Rows from block 3 of the encoder, named by matrix and row number. Rows with one number belong to one attention dimension. Each number is 128 + 24 x the weight over its row's rms, rounded and kept within 0 to 255. All counts start at 0. After the name is the row's rms in percent of the matrix's.
# q: attention query (encoder.blocks.3.attn.q.weight, 192x192), inputs 0-191
# k: attention key (encoder.blocks.3.attn.k.weight, 192x192), inputs 0-191
q.18 038 [128 190 131 182 128 128 131 128 255 134 128 128 117 128 128 128 128 132 128 128 150 137 116 128 125 130 131 128 128 125 126 128 128 129  72 118 128 127 129 127 127 128  40 128 130 125  41 128 128 124 128 133 124 128 124 128 128 151 128  19 144 128 128 128 128 125 129 128 142  62  75 186 128 135 128 128 127 128 125 128 146 128 127 132 128 128 128 132 128 126 134 126 128 146 135 135 147 128 128 123 102 128 126 129 133 128 128 175 130 129 128 135 128 128 128 122 130 140 128 125 128 133 124 128 128 128 124  98 131 128 105 169 128 128 128 106 128 128 165 127 128 128 127 129 127 129 130 103 140 106  35 123 130 131 128 122 126 133 128 128 135 128 131 142  61 128 130 128 223 108 128 155 122 124 128 127 135 128 143 128 128 160 128 128 130 128 128 128  74 127 128 123]
k.18 053 [129 172 127 128 125 129 128 128 255 128 127 128 128 161 128 122 128 136 128 128 128 115 128 128 128 128 128 129 128 129 115 128 128 128 130 130 125 128 120 129 128 140 127 127 148 127  24 155 128 128 128 124 128 128 118 128 129 128 132 128 127 128 128 129 123 128 128 131 128 125 128 226 130 128 132 130 128 128 149 128 126 128 136 128 205 129 128 128 128  83 169 129 137 127 123 129 128 128 126 128 128 133 125 131 128 129  75 128 128 128 129 117 133 128 129 125  98 128 118 128 125 129 129 128 127 129 128 133 128 128 130 131 128 173 128 128 137 115 133 121 127 124 128 133 128 128 128 123 139 124 128 128 128 125 128 128 128 154 128 130 129 110 128 167 101 128 128 115 128 127 129 150 128 120 127 127 142 128 127 128 120 152 128 128 128 128 142   0 128 128 128 128]
q.19 120 [129 128 124 141 139 127   3 129 130 128 213 123 128 135 127 128 133 127 128 163 128 182 123 128 146  78 129 129 128 128 128 128 128 126 128 128 128 125 128 127 141 128 130 128 142 128 134 129 128 128 128 130 106 127 128 128 128 164 130 128 150 128 113 102 128 127 128 130 129 128 128 128 128 128 128 140 126 126 124 110 128 138 128 129 251 112 112 132 128 128 128 127 127 128 128 112 128 127 158 126 127 128 130 128 149 146 128 128 156 115 128  90 127  88 203  61 128 122 129 126 128 113 128 126 121 119 120 128 128 128 127 157 128 118 128 128 134 128 128 104 117 128 235 127 128  85 130 133 128 128 128 120 128 128 121 127 128 127 128 126 127 113 128 128   0  32 124 120 128 128 128 124 128 128 128 128 128  99 128 134 128 127 129 130 129 140 131  93 133 138 127 128]
k.19 141 [128 128 179 128 128 128 118 130 130 115 136 128 128 128 127 134 129 128 128 128 171 129 132 140 128 121 128 128 116 128 128 128 128 133 128 136 128 184 128  88 128 113 121 129 127 128 128 136 128 128 128 128 128 133 102 128 139 129 127   0 128 126 129 128 128 128 126 128 121 128 128 128 132 128 129 128 131 126 128  11 128 129 128 115 112 126 128 128 128 146 128 121 128 108 128 128 129 128 128  56 132 128  70 131 130 128 127 128 128 131 128 129 128 131 128 128 128 128 128 128 156 128 133 132 128 127 129 128 128 136 122 127 129 128 128 128 128  28 126 136 131 136 128 111 127 128 128 124  35 128 181 129 128 129 127 128 133 128 128 128  76 127 128 128 119 128   0 134 122 128 128 128 133 128 128 110 128 129 127 128 130 130 130 133 131 115 126 126 128 128 125 134]
q.20 109 [128 128 128 129 128 127 128 168 128 128   0 128 133 128 128 120 113 121 128 128 255 128 128 128 128 139 128 128 128 137 122 128 128 130 128 155 128 124 128 128  87  96 127 128  83 132 117 135 128 128 143 128 126  36 125  83 128 123 128 156 126 128 128 131 128 129 125 128 131 126 128 127 128 128 141 128 128 122 128 128 119 128 126 156 134 128 128 128 122 128 255 128 124 128 116 128 128 125 128 124 122 129 166 128 100 132 128 124 128 128 128 134 106 168  90 128 128 128 128 133 128 128 127 128 127 100 127 128 128 127 128 142 128 131 126 130  97 127 130 132 128 123 103 121 127 131  92 129 134 128 137 130 128 128 127 128 128 128 126 128 128 128 128 128 143 125 131 129 157 112 128  35 128 129 122 131 127 129 130 128 128 128 127 128 128 128 130  92 131 106 128 128]
k.20 095 [128 133  93 128 129 128 128 128 117 121 128 128 255 128 125 127 128 128 128 128 128 122 128 131 123 128 128 127 128 128 129 129 134 128 128 157 126  87 125 150 128 128 130 128 128 129  69 141 128 128 128 128 145 128 127 128 134 128 128 146  65 129 135 201 127 140 128 133 128 125 133 130 140 143 127 133 128 126 128 129 127 128 115 128 127 131 126 137 141 128 142  41 117 129 126 150 125 128 128 128 226 128 128 128 128 128 109 128 128 128 128 127 128 128 127 106 128 126 122 128 128 125 128 128 128  71 121 128 128 131 130 128 128 128 124 128 217 126 128 127 127 124 126 129 156 128 128 128 123 128 122 137 128 128 131 115 128 173 115 128 133 128 128 128 128 129 138 135 160 128 131  82 144 128 133 128 130 128 136 128 113 219 128 187 128 128 143 176 130  62 128 128]
q.21 079 [120 125 128 133 129 157 129 113 128 123 148 128 128 128 128 127 127 139 129 128  68 126 128 132 124 128 129 128 129 124 126 126 128 125 128 126 128 128 130 128 128 128 189  92 132 128 189 128 130 126 128 128 128 148 128  90 128 127 115 112 123 128 134 132 128 130  45 128 131 134 128 128 128 134 115 129 126 128 138  62 128 119 141 128 127 127 127 128 128 129 128 148 128 128 128 128 128 144 128 127 128 128 128 130 121 128 118 125 128 129 129 124 128 157 130 202 128  90 108 121 132 152 127 128 128 128 128 129 108 122 129 128 128 130 149 127 129 132 128   0 125 161 128   0 128 129 128 128 131 129 128 134 129 126 128 121 128 128 128 140 144 128 128 128 135 128 122 128 128 127  94 113 128 147 128 107 131 129 128 144 128 113 129 117 128 128 127 126 129 131 120 130]
k.21 104 [ 95 128 128 148 148 131  69 128 128 128 128 116 128 126 128 128 128 108 128 129 128 129 134 128 128 131 128 128 129 128 135 131 160 125 159 115 122 134 138 128 134 128 128 128 128 128 128 113 123 128  74 128 128 129 128 128 129 133 128   0 127 128 127 255 175 129 128 128 128 122 126 128 133 128 128 128 128 128 128 104 132 127 130 128 119 119 114 128 128 128 131 128 128 137  96 125 127 128 125 145 136 128   0 128 128 155 129 133 128 135 109 128 114 128 128 130 129 128 128 128 129 114 124 128  72 132 129 122  88 128 107 128 128 125 126 125 128 132 128 128 128 128 128 125 128 128 129 142 128 129 130 128  86 129 128 128 135 128 142 128 109 127 117 128 241 128 128 128 114 129 127 121 128 128 128 155 125 119 128 128 125 128 128 115 128 128 128 156 146 130 128 127]
q.22 053 [128 131 185 128 150 128 128 128  83 127 128 128 126 128 125 126 128 128 156 129 126 128 126  58 128 128 128 128 128 128 128 126 128 128 196 128 122 125 128 129 128 128 129 128 119 127 127 129 129 171 122 126 128 128 143 126 138 130 128 138 136 124 128 119 146 128 128 141 128 125 122 127 130 118  87 126 129 128 128 139 146 128 142 127 147   0 118 128 128 128 136 127 127 184 128 129 128 128 128 128 142 129 125 126 128 123 128 129 128 130 128 229 128 123 123 128 129 129 150 128 128 127 128 159 129 128 130 124 128 128 128 133 133 156 128 129 124 128 124 129 135 129 128 128 135 145 127 126 128 128 130 126 128 120 127 137 128 122 102 118   0 124 184 134  26 128 133 125 128  37  94 135 125 128 128 111 128 128 135 128 124 128 128 202 128 128 110 131 129 119 135 127]
k.22 075 [127 133 128 128 128 102 128 124 128 151 141 129 133 128 251 129 128 128 156 130 126 131 128 202 128 225 128 130 128 118 125 134  77 128 130 140 145 137 223 129 151 128 128 132 122 128 127 134 133 129 128 176 128 127 128 128 128 128  92 220 125 128 133 130 128 128 128 129 120 127 128 128 128  54 128 114 128 128 129 128 128 142 128 128 138 136 128 124 128 128 116 127 126 128 122 132 127 235 129 135 160 129 139 128 126 130 128 126 128  80 128 131 128 128 128  70 128 123 135 129 128 130 127 128 128 128 128 125 131 129 137 126 136 127 128 130 131 124 128 113 128 132 125  93 160 134 126 139  90 126 179 126 128 131 128 128  34 128 130  43 128 132 128 128 105 110 122 129 129  87 128 128 127 127 128 128 131 126 128 128 144 129 128 128 176 113 128 123 126 128 127 128]
q.23 060 [128 135 128 128 129 123 128 128 126 126 116 129 128 128 127   0 128 126 128 128 193 138 128 127 127 127 128 113 132 126 128 127 132 135 192 204 128 135 129 125 128 127 128 125 109 103 111 128 128 120 128 127 128 130 128 128 126 128 128 129 128 128 128 128 128 137 127  77 128 129 131 128 128 128 129  64 128 127 128 141 128 126 128 128 102 126 129 128 128 128 123 127 129 128 128 125 128 126 128 134 134 128 126 128 128 129 112 110 129 129 128 127 128 128 128 128 128 128 128 128 129 129 127 121  93 128 128 128 128 128 125 132 128 128 128 138 130 114 193 120 122 255 128 134 128 127 128 122 126 128 130 129 132 126 128 128  79 116 131 125 129 102 127 128 134 129 128 128 128 108 132 121 128 128 128 130 127 125 128 128 116 135 128 184 128 129 204 131 128 128 128 128]
k.23 051 [129 156 127  91 128 128 128 128 134 128 130 164 128 119 128 128 128 116 128 128 134 128 128 129 127 128 128 109 128 130  83 130 122 129 128  70 128 128 128 127 118 131 128 128 125 125  64 122 128 104  94 146 130  55 123  87 129 196 128 103 128 138 127 130 128 155 128 128 128 128 128 133 111 130 138 130 130 128 127 123 128 128 128 142 130 128  98 124 128 138 168 128 128 138 129  97 128 135 170 128 255 128 128 126 128 128 128 128 131 149 128 128 130 128 110 128 127 125 128 128 128 134 155 128 227 132 129 132 179 127 132 124 128  83 129 132 125 128 183  38 128 140 178 127 132 128 130 130 128 131 127 128 131 127 128 128 134 128 142 128  48 128 111 130 128 118 128 128 102  78 128 121 128 132 129 135 127 127 127 126 128 128 129 132 129 126 127 130 129 128 126 128]
q.24 097 [128 125 124 126 122 128 126 131 129 127 128 104 128 128 128 160 108 111 128 129 128 125 149 161 126 128 128 110 135 128 126 104 128 129 128 128 128 138 134 136 127 129 128 128   0 119 147 128 119 140 126 128 128 128 126 130 128 128 125 165 128 128 126 127 128 125 128 135 128 128 156 128 128 123  21 127 125 129 123 128 122 128 124 134 127 115 127 124 151 128 129 104 118 128 127 115 128 128 117 128 126 128 130 128 128 130 126 102 189 128 128 126 160 100 111  26 128 112 129 128 125 128 128 150 133 128 128 127 142 128 130 129 129  95 128 136 129 128  72 153 128 135 128 128 128 128 128 128 128 130 114 129 120 127 128 128 127 129 127 111 128 129  91 123 128 128 197 128 162 131 129 128 128 128 128 128 128 128 128 128 140 126 128 128 136 131 128  30 115 131 142 124]
k.24 074 [145 146 128 127 118 137 128 128 151 129  86 127 130 131 128 128 120 128 130 128 127 134 112 128 128 100 134 128 128 123 127 129 125 127 130 125 136  56 128 113 151 128 133 176 128 128 128 128 129 126 114 128 128 122 121 128 128 159 128 128 153 127 127 189 128 128 140 128 127 130 115 128 127 101  98 128 130 128 123  84 128 128 130 135 127 127 139 129 129 134 128 129 130 126 129 130 128 128 119 128 132 128 133 128 128 128 130 128 126 147 122 128 192 120 128 121 139 128 127 128 128 128 128 128 127 129 128 128 134 126 130 134 128 128 107 127 109 128 123  55 129 128 172 126 128 129 130 123 127 141 104 124 135 136 122 128 126 129 128 128 128 128 127 130 128 131 255 128 139 123 128 128 128 134 126 133 132 119 128  74 140 128 146 193 129 128 129 128 125 132 128 137]
q.25 157 [125 127 128 128 128 128 150 128 128  97 128 105 128 128 128 155 128 128 131 141  98 128 142 145 129 136 114 128 115 128 128 128 130 127  90 127 126 128 128 127 128 112 129 128 130 128 145 133 128 115 132 128 133 135 135 159 128 128 105  81 128 127 128 128 128 131 128 123   0 128 142 136 127 140 125 128 117 128 128   8 128 128 148 130 129  58 128 130 128 128 128 131 138 124 128 128 128 128 128 142 128 130 128 130 128 130 125 128 229 128 128 128 148 128  42 121 116 124 121 128 112 131 128 128 129 127 128 211 128 127 131 128 128 128 147 129 128 125  36 135 125 128 128 129 126  27 126 128 114 128 131 128 142 128 165 127 128 128 128 128 161 105 101 130 189 129 194 128 128 130 128 129 130 128 128 135 131 129 123 129 156 128 128 128 130 172 128 111 152 129 128 128]
k.25 100 [106 128 128  54 127 131 111 128 115  19 127 119 128 127 128 129 128 128 142 153 126 128 128 126 129 136 128 128 128 128 120 126 128 128 112  61 128 128 115 132 128 132 172 128 128 128 128 127 128 127 128 128 138 138 165 128  65 129 121 150 128 133 134 128 124 121 127  84 128 129 123 132 128 128 127 128 128 129 128  82 124 128 128 129 128 114 128 146 128 128 128 128 124 128 208 128 147 128 129 124  67 128 128 128 128 128 128 128 154 125 128 113  98 121 135 129 128 132 165 128 128 127 114 128 128 143 182 226  38 129 128 142 128  92 128  73 128 128  61  40 128 128 169 128 138 128 128  67 136 124 128 146 128 128 177 125 143 128 128 118 117 121 128 128 202 126 177 127 128 129 128 121 143 133 185 128 128 128 129 127 130 127 142 128 123 159 128 141 127 127 139 119]
q.26 148 [252 128 128 127 125 128 132 129 138  96 130 128 128 129 128 136 148 124 128 128 124 126 128 128 128 233 125 128 128 143 202 119 186 129 118 127 128 129 128 128 110 202  18 128 128 128 123 128 127 116 128 128 128  60 147 128 131 129 128 107 129 128 155 133 129  79 151 129 128 119  92 130 114  85 117 129 129  98 128 124 128 129 128 128 129 128 128 128 125 128 128 128 119 129 128 126 128 128 129 129 128 128 128 135 128 111 128 129 177 128 128 127 103 182  54 124 109 130 120 128 128 153 128 133 128 128 128 144 200 123 122 185 124 141 128 142 176 113 125 174 132 138 128 128 128 126 127 124 126 128 131 128 131 118 153 131 127 129 128 121 186 112 123 128  65 127 128 128 130 128 122 128 204 128 141 117 140 128 128 128 128 128 128 126 128 120 122 129 128 128 128 121]
k.26 141 [133 124 128 128 127 133 130 128 106 130 128 128 169 128 142 159 141 128 127 128 128 128 128 128 126 138 121 130 131  84 139 235 177 140 128 128 121 128  73 128 128 148 128 122 142 127 128 126 128 128 128 135 128 180 128   0 127 128 125 130 128 129 130 125 130 125 122 128 129 128 128 128 131 140 128 128 145 128 128  50 130 128 128 126 130 128 128 127 128 123 128 128 146 128 129 128 134 127 117 127 127 128 128 108 135 128 121 128 110 128 141 128 225 131 126 126 128 128 128 125 127 127 127   0 128 144 128 129 128 129 128 131 132 128 128 133 128 125 125 109 128 120 136 128 123 128 127 128 128 117  55 128 124 128 141 128 128 128 128 137 128 129 128 128 128 127 128 128 145 128 101 128 129 128 128 128 128 127 140 127 129 128 128 128 128 128 131 144 130 130 128 128]
q.27 121 [128 135 128 133 126 173  68 128 127 128 127  95 128 128 134 133 118 127 126 128 126 122 128 126 139 128 128 128 129 115 128 115 127 128 128 131 128 128 128 128 128 128 112 124 218 127  93 129 128 126 128 125 128 125 103 125 128  66 128 124 119 128 128 174 128 132 128 129 128 131 127 128 128 125 138 101 128 127 128 213 122 132 128 127 129 148 126 128 129 130 128 128 126 128 127 134 177 128 134 138 127 128 128 129  69 128 127 128 128 128 128 129 124 133 126 255 128 128 128 134 128 128 145 128 127 125 117 128  85 128 182 126 128 128 129 128 128 129 173 113 125 128 126 128 128 128 128 128 128 129 114 128 128 131 128 128 129 128 116 116 128 128 121 128 228 128 127 127 125 128 121 140 111 127 116 124 205 128 128 141 125 131 130  15 128 128 115 129 128 128 151 128]
k.27 113 [203 128 127 122 110 128 128 140 189 126 128 127 128 129 128 129 128 128 127 124 128 128 127 128 129 128 128 112 128 127 108 130 128 128 128 128 128 127 128 128 128 127 128 128 126  95 128 102 128 128 128 123 129 144 123 128 128 128 128 129 138 131 187 128 130 138 159 128 124 128 128 131 128 126  94 115 127 129 128 128 129 126 128 128 128 128 123 128 128 129 122 128 128 130 130 128 128 159 125 129 125 128 255  93 128 128 135 128 129 128 128 124 132 128 128 118 154 150 111 128 152 128 128 128 134 127 175 140 128 128 128 125 128 128 143 128 128 120 107   0 143 120 122 128 134 130 128 124 145 255 127 128 212 128 123 128 127 127 125 128 128 145 129 129 131 129 244 128 200 129 128 129 128 128 128 129 127 128 126 130 128 128 128 133 128 128 183 128 100 120 126 126]
q.28 147 [116  96 128 128 147 132 191 163 126 121 131 128 135 128 125 170 108 128  86 128 147 110 126 128 133 128 128  75 128 128   0 203 128 128 128 133 128 128 125 126 123 129 128 128 128 129 104 128 128 128 120 128 128 142 128  63 126 115 128 157 128 128 131 106 118 129 128 123 127 128 127 115 128 137 124 130 128 130 128  70 128 128  72 128 127 136 125 124 116  89 128 128 127 125 128 128 128 147 128 123 131 128 118 128 123 126 128 128 128 122 126 128 128  16 128 143 128 141 128 128 128 123 128  94 127 115 129 128 189 148 129 130 128 128 126 112 168 130 128 128 128 128 127 128 121 128 132 128 128 155  55 128 128 123 128 128 129 128 128 124 128 126 130 128 126 165 131 128 128 172 129   0 135 127 128 128 128 157 128 128 128 128 128 128 128 128 130 128 127 128 133 193]
k.28 184 [122 128 128 128 127 129 128 133 161 128 128 128 108 128 131 128  81 128 128 138 102 129 128 129 128 119 128 130 128 133 129 128 128 127 124 128 128 128 128 128 131 128 128 128 143 128  92 124 128 128 142 128 128 128 128 115 128 128 128 128 128 132 128 128 128  36 130 128 133 128 128 132 128 143 127 128 128 123 127 128 130 136 118 124 134 125 134 128 126 128 128 126 128 128 128 127 128 128 130 128 119 128 180 117 126 128 128 141 128 128 128 129   0 125 124 140 128 128 122 128 136 129 125 128 128 128 163 128 165 128 130 128 122 128 126 127 128 128 125 128 124  98  96 128 128 115 128 128 126 129 128 128 128 128 131 134 127 128 128 128 160 101 129 128 128 125 126 128 128 133 128 129 138 128 128 128 127 127 126 150 128 144 129 128 134 128 128 129  90 127 137 128]
q.29 113 [143 151 115 135 128 128 136 128 151 120  56 185 128 128 127 119 186  99 129 146 113 132 127 127 127 130 133 128 128 128 151 128 128 132 127 254 129 128 128 128 125 128 128 116 104 119 128 138 135  69 148 126 130 136 136 179 138 128 128 128 128 127 129 150 128 128 163 128 124 125 128 148 112   0 128 137 129 128 128 191 128 119 128 129 128  76  87  79 128 125 148 128 128 132 128 128 200 128 128 139 130 128 108 126 128 128 138 129 135 200 128 136 116 125 188 128 127 127 128 127 127 123 136 187 128 128 133 130 128 128 128 149 126 128 128 128  97 139  98 128 136 127  68 119 119  95 128 129 108 128 128 107 131 131 203  93 132 116 140 147 128 128 122 131 126 128 128 133 128 129 127 128 117 128 129 128 128 141 128 128 127 128 128 128  63 128 156 131 140 121 128 128]
k.29 135 [125 128 128 129 137 128 128 124  99 128 130  92 255 125 128 138 130 134 128 128 202 124 128 129 137 130 133 126 128 128 128 128 128 128 144 128 126 128 128 128 128 128 128 144 128 128 133 128 128 128 120 127 128 128 128 129 128 133 128 122 108 129 128 129 128 189 145 128 128 138 129 128 128 128 133 129 129 127 128 128 128 124 128 128 128 128 138 128  59 124 128 124 128 128 116 131 128 128 128 124 128 125  43 128 130 130 130 134 128 128 128 142 129 129 176 122 128 126 128 131 128 128 128  41 139 109 128 126 128 128 111 128 128 129 128 128 128 130  22 128 157 128 123 118 128 136 129 149 128 122 124 128 128 136 144 127 132 127 128 128  67 129 128 100 129 131 128 128 128 128 150 125 128 127 128 164 128 128 128 131 129  64 118 128 141 131  81 128 122 200 173 128]
q.30 125 [145 128 129 126 125 128 141 129 129 128 131 125 128 128 124  87 126 128 128 129 128 128 128 128 127 180 127 128 128 124 130 125 128 128 132 128  95 128 130 131  69 131 128 128 118 128 205 131 126 141 128 128 145 129 128 212 128 128 128 128 141 128 121 148 128 124 160 124 128 128 128 128 122 128 137 128 129 119 134 125 128 132 129 126 128 128 128 128 128 128 178 128 133 125 128 145 129 135 159 128 128 125 130 128 149 130 128 128  51 129 128 134  72 206 128 118 128 134 128 124 129 126 127 128 142 119 136 132 102 128 122 130 128 139 134 131 131 114 129 128 128 209  91 252   7 132 129 128  99 126 120 123 128 128 149 125 129 115 128 128 128 117 128 128 255 130 138 157 128 128 128 147 128 128 133 128 128 157 125 127 128 113 128 128 128 128 131 125 127 128 128  80]
k.30 165 [125 121 200 129 128 129  80 128 128 187 136 128 128 120 128 128 128 128 111 128 130 128 127 128 131  46 128 129 126 129 142 128 128 128 158 128 122 128 140 128 127 129 139 126 128 128 131 125 128 128 128 128 128 128 128 128 129 128 127 126 124 128 128 244 128 166 128 128 128 128 129 127 129 128 128 128 126 128 130 133 127 129 127 129  33 147 128 128 136  46 128 113 131 122 129 128 122 127 128 128 134 128 112 127 128 127 128 128 128 128 128 128 127 134 129 128 118 128 128 140 128 133 128 255 132 119 127 120 128 128 130 128 128 129 118 152 135 135 108 164 126 128 137 129 148 128 136 124 128  98 117 128 128 128 146 126 128 125  79 128 117 123 129 128 177 136 187 128 121 128 164 128 128 128 128 127 131 128 121 127 127 128 128 181 128 128 128 134 129 128 124 135]
q.31 086 [128 129  70 135 128 128 143 129 129 128 128 127 255 128  73 130 162 128 128 128  97 128 118 129 128 141 128 116 129 127 128 128 128 128 126 128 128 128  89 128 155 148 129 128 126 128 120 132 124 133 129  88 127 134 116 131 128 128 128 128 128 128 119 128 128 184 164 128 150 128 112 129 128 129 135 164 128 128 128 159 128 128 130 122 151 129 128  94  97 127 125 158 131 124 133 128 130 128 128 127 129 128 128 128 129 124 127 121 105 128 128 125 128 149 255 129 127 128 128 129  86 127 132 141 134 108 128 128 129 127  73 127 128 128 128 128 119 238 128 129 128 128 131 129 128 130 135 133 130 131 128 128 127 128 129 135 129 125 128 128 128 128 128 126 128 136 128 127 128  73 132 103 117 161 128 127 128 128 128 126 123 129 168 128 128 128 127 128 129 128 127 128]
k.31 071 [115 128 133 128 121 128 128 128  56 129 128 121 255 127 186 128 129 128 128 128 127 127 128 128 128 217 130 120 128 128 242 128 129 128 128 128 127 120 127 132 163 128  94 128 119 128 136 128 128 129 126 123 128 141 133 128 128 128 107 124 128 136 125 128 128 162 128 128 128 128 129 125 128  90 128 127 126 126 127 124 124 128 128 128 132 114 129 110 128 128 128 132 128 126 124 122 128 131 122 128 128 128 124 129 130 130 128 128 129 130 149 127  89 128 128 128 128 135 128 128 128 133 128 121 139 130 128 118 128 128 104  97 128 128 139 128 132 130 128 128 131 147 129 128 128 149 128 128 147  83 126 128 104 128 128 129 128 251 143 157 128 128 128 128 138 208 128 130 156 131 150 128 121 128 128 126 128 128 123 101 127 128 120 109 121 125 123 138 125 169 128  91]
q.32 247 [127  95 128 128 128 128 126 127  71 128  85 140 103  98 128 128 127 128 124 131 140 128  87 128 127 118 121 127 132 146 128 181 128 127 129 131 127 145 128 131 128 141 151 118 130 129 128  91 119 128 127 126 130 139 128 127 128 128 128 169 131 126 128 128 128 128 136 149 104 128  25 128 136 130 128 128 128 129 138 128 128 128 128 128 128 125 128 125 122 129 128 126 136 128 141 128 149 128 128 128 128 138 128 128 172 127 127 127 133 128 123 107 206 128 228 110 128 159 128 130 129 128 128 128 128 137 106 132 131 128 131 131 142 114 128  70  40 134 120 145 133  22  64 127 128 152 127 111 221 128 129 130 128 128 128 128 128 128 128 245  78 128 128 128 115 128 128 136 128 126 128 127 134 128 129 140 128 131 128 133 124 128 128 126 122 185 114 132 128 184 128 128]
k.32 318 [159 128 143 137 128 128 215  83 126 114 128  76 137 128 128 218  87 128 128 143 128 128 128 128 128 241 139 128  72 127 128 120 129 126 123 128 151 124 128 128 128 163 184 128 123 128 127  72 128 128 128 128 128 136 131 128 130 127 127 130 129 129 128 128 128 129 126 127  73 128 156 137 128 127 128 128 126 131 127  43 126 112 172 128 128 131 170 128 126 130 129 143 127 128  91 100 128 128 127 126 136 115 128 128  95 128 128 129 128 126 128  13 128  97 127 118 129 141 124 157 127 120 135 127 128 127 127 138 128 127  68 126 128 117 128  91 119 129 166  81 129 134 128 128 128 128 128 128 129 157 194 128 135  81 129 128 132 124 142 129 152 123 128 128 116 133 128 126 128 134  99  57 128 127 125 127 128 130 115 128 128 128 121  70 128 128  94 128 128 128 128 128]
q.33 171 [127 128 128 134 128 128 137 128  99 128 126   0 185 127 128 128 125 128 129 128 111 128 128 128 128 118 128 128 128 129 127 107 129 128 178 131 128 128 106 128 128  43 117 127 133 128 133 128 129 126 129 128 124 128 128 130  93 128 129 127 128 138 128 126 128 132 126 130  88 128 174 128 128 128 128 125 128 128 127 128 129 128 129 123 128 123 127 128 123 126 130 128 128 128 128 127 128 131 128 108 128 128 128 137 128 128 128 105 128 128 128  57 128 128 122 119 110 127 128 128 128 128 128 123 122 128 128 129 126 128 126 176 131 137  94 128 128 128 127 147 128  60  56 126 129 128 128 128 128 134 128 128 128 130 128 128 132 128 133 154 128 128 125 128 125 129 128 125 132 128 118 128 141 128 128 128 129 126  99 128 129 128 128 124 129 155 130 145 129 127 131 131]
k.33 162 [127 128 127 127 128 126 128 129 128 128  49 104 128 121 124 128  87 128 130 124 140 132 128 128 128  67 130 128 114 128 126  49 125 127 128 115  97 136 139 135 128  59 130 133 109 141 114 128 128 171 134 128 133 128 128 128 128 125 161 128 128 129 128  63 132 128 106 129 128 124 128 128 128 118 144 128 107 128 126 134 123 128 105 128 128 127 128 130 128 128 128 128 116 128 148 128 127 129 127 128  32 128 132 126 130 128 142 176 128  71 128 141 128 126 128 126 125 126 128 128 128 128 129 128 128 128 128 149 128 129 122 128 129 128  29  59 131 124 127 130 128 112 129 129 129 215 124 132 128 127 161 128 128 144 128 132 146 118 128 178 128 128 128  48 128 128 104 129 128 120 124 127 128 112 127 129 126 128 129 128 128 129 128   0 127 128 128 130 125 128 130 128]
q.34 046 [131 131 128 128 127 127 128 154 177 165 155 215 128 128 133 134 144 135 137 113 128 128 128 128 130 125 130 127 127 128 138 128 130 128 127   0 126 130 128 127 111 128 128 126 127 129 128 129 125 127 126 126 128  83 115 128 129 126 139 114 133 127 125 128 127 128 128 129 127 128 128 125 133 128 116  58 127 129 137 128  31 128 129 128 115 126 124 126 129 117 122  98 128 139 122 129 104 124 120 128 126 128 117 156  92 125 136 127 128 129 128 130 104 128 127 128 128 128 128 128 128 111 103 255 128 128 128 128 128 127 128  91 124 133 128 128 127 128 128 134 129 128   0 128 128 117 128 128 128 134 114 122 129 129 109 119 128 131 129 129 128 128 126 128 132 131 128 128 128 127 128 131 119 128 131 128 128 127 128 129 128 128 129 133  99  77 128 127 127 123 128 124]
k.34 049 [128 120 128 173 128 128 128 128 132 128 128 128 140 120 127 128 127 127 175 135  78 126 130 127 128 210 128 128 128 128 128 136 128 128 116 129 133 131 128 128 128 128 128 128 170 128 140 130 128 121 129 128 118 128 167 130 131 131 115 127 128  80 133 128 128 128 129 122 128 126 167 121 137 128 126 106 128 128 147 128 128 126 128 154 152 131 224 133 130 110 128 128 128 126 167 128 127 128 141 128 128 119 145 128 106 140 127 128  88 129 128 128   0 128 128 126 130 128 141 124 101 129 128 113 124 128 129 124 130 128 130 128 126 132 129 176 128 127 127  99 121 128 128 123 118 130 128 129 147 129 114 128 128 142  99 128 128 128  80 128 144 100 130 248 132 128 130 128 255 135 128 128 128 128 128 128 130 129 150 131 128 127 123 126 120 111 145 132 130  86 122 137]
q.35 061 [  0 128 138 131 128 128 105 128 128 128 115 128 128 124 128 128 136 127 137 128 139 128 128 128 128 128 128 128 152 127 129 130 128 128 128 174 128 128 128 124 123 126 126 128 195 128 119 127 128 128 132 129 137 128 157 119 128 128 132 121  88 131 126 117 129  38 128 106 128 155 128 128 128 129 131 128 129 128 127 128 132 120 130 128 120 127 128 106 128 143 128 130 128 129 128 128 126 128 128 117 128 132 128 128 128 128 115 131 128 128 128 128 118 106 164 129 107 132 121 156  58 128 128 128 128 128 186 143 128 112  39 126 114 129 128 128 128 128 128 138 128 128 105 138 120 128 118  35  98 127 128 111 130 128 133 128 126 161 134 126 128 122 128 128   0 128 128 125 128 128 128 128 127 136 124 128 123 127 128 128 128 128 127 126 128 128 128 128 128 139 128 128]
k.35 056 [144 128 128  83 128 128 126 126 132 154  42 122  88 126 130 135 111 128 128 126 137 129 128 129 128 129 137 129  34 138   2 128 127 126 128 128 124 131 128 129 135 128 131 126 123 126 128 128 128 128 128 128 128 128 128 128 132 123 128 128 128 100 128 128 128  96 128 130 128 128 123 128 128 128 128 128 128 128 128 128 116 128 131 128 128 123 112 148 128 144 129 127 128 127 152 129 128  76 123 119 127 124 159 128 129 128 128 128 128 121 128 128 127 126 119 129 128 130 130 127  65 130 127 128 126 128 128 126 198 128 128 128 130 127  14 128 128 127 130   0 128 128 131 128 127 134 128 128 126 128 128 128 129 129 124 127 128 127 128 203 128 128 128 127 119 128 128 128 115 128 128 128 128 128 133 128 128 128 146 128 128 133 128 128 128 127 128 128 127 128 130 117]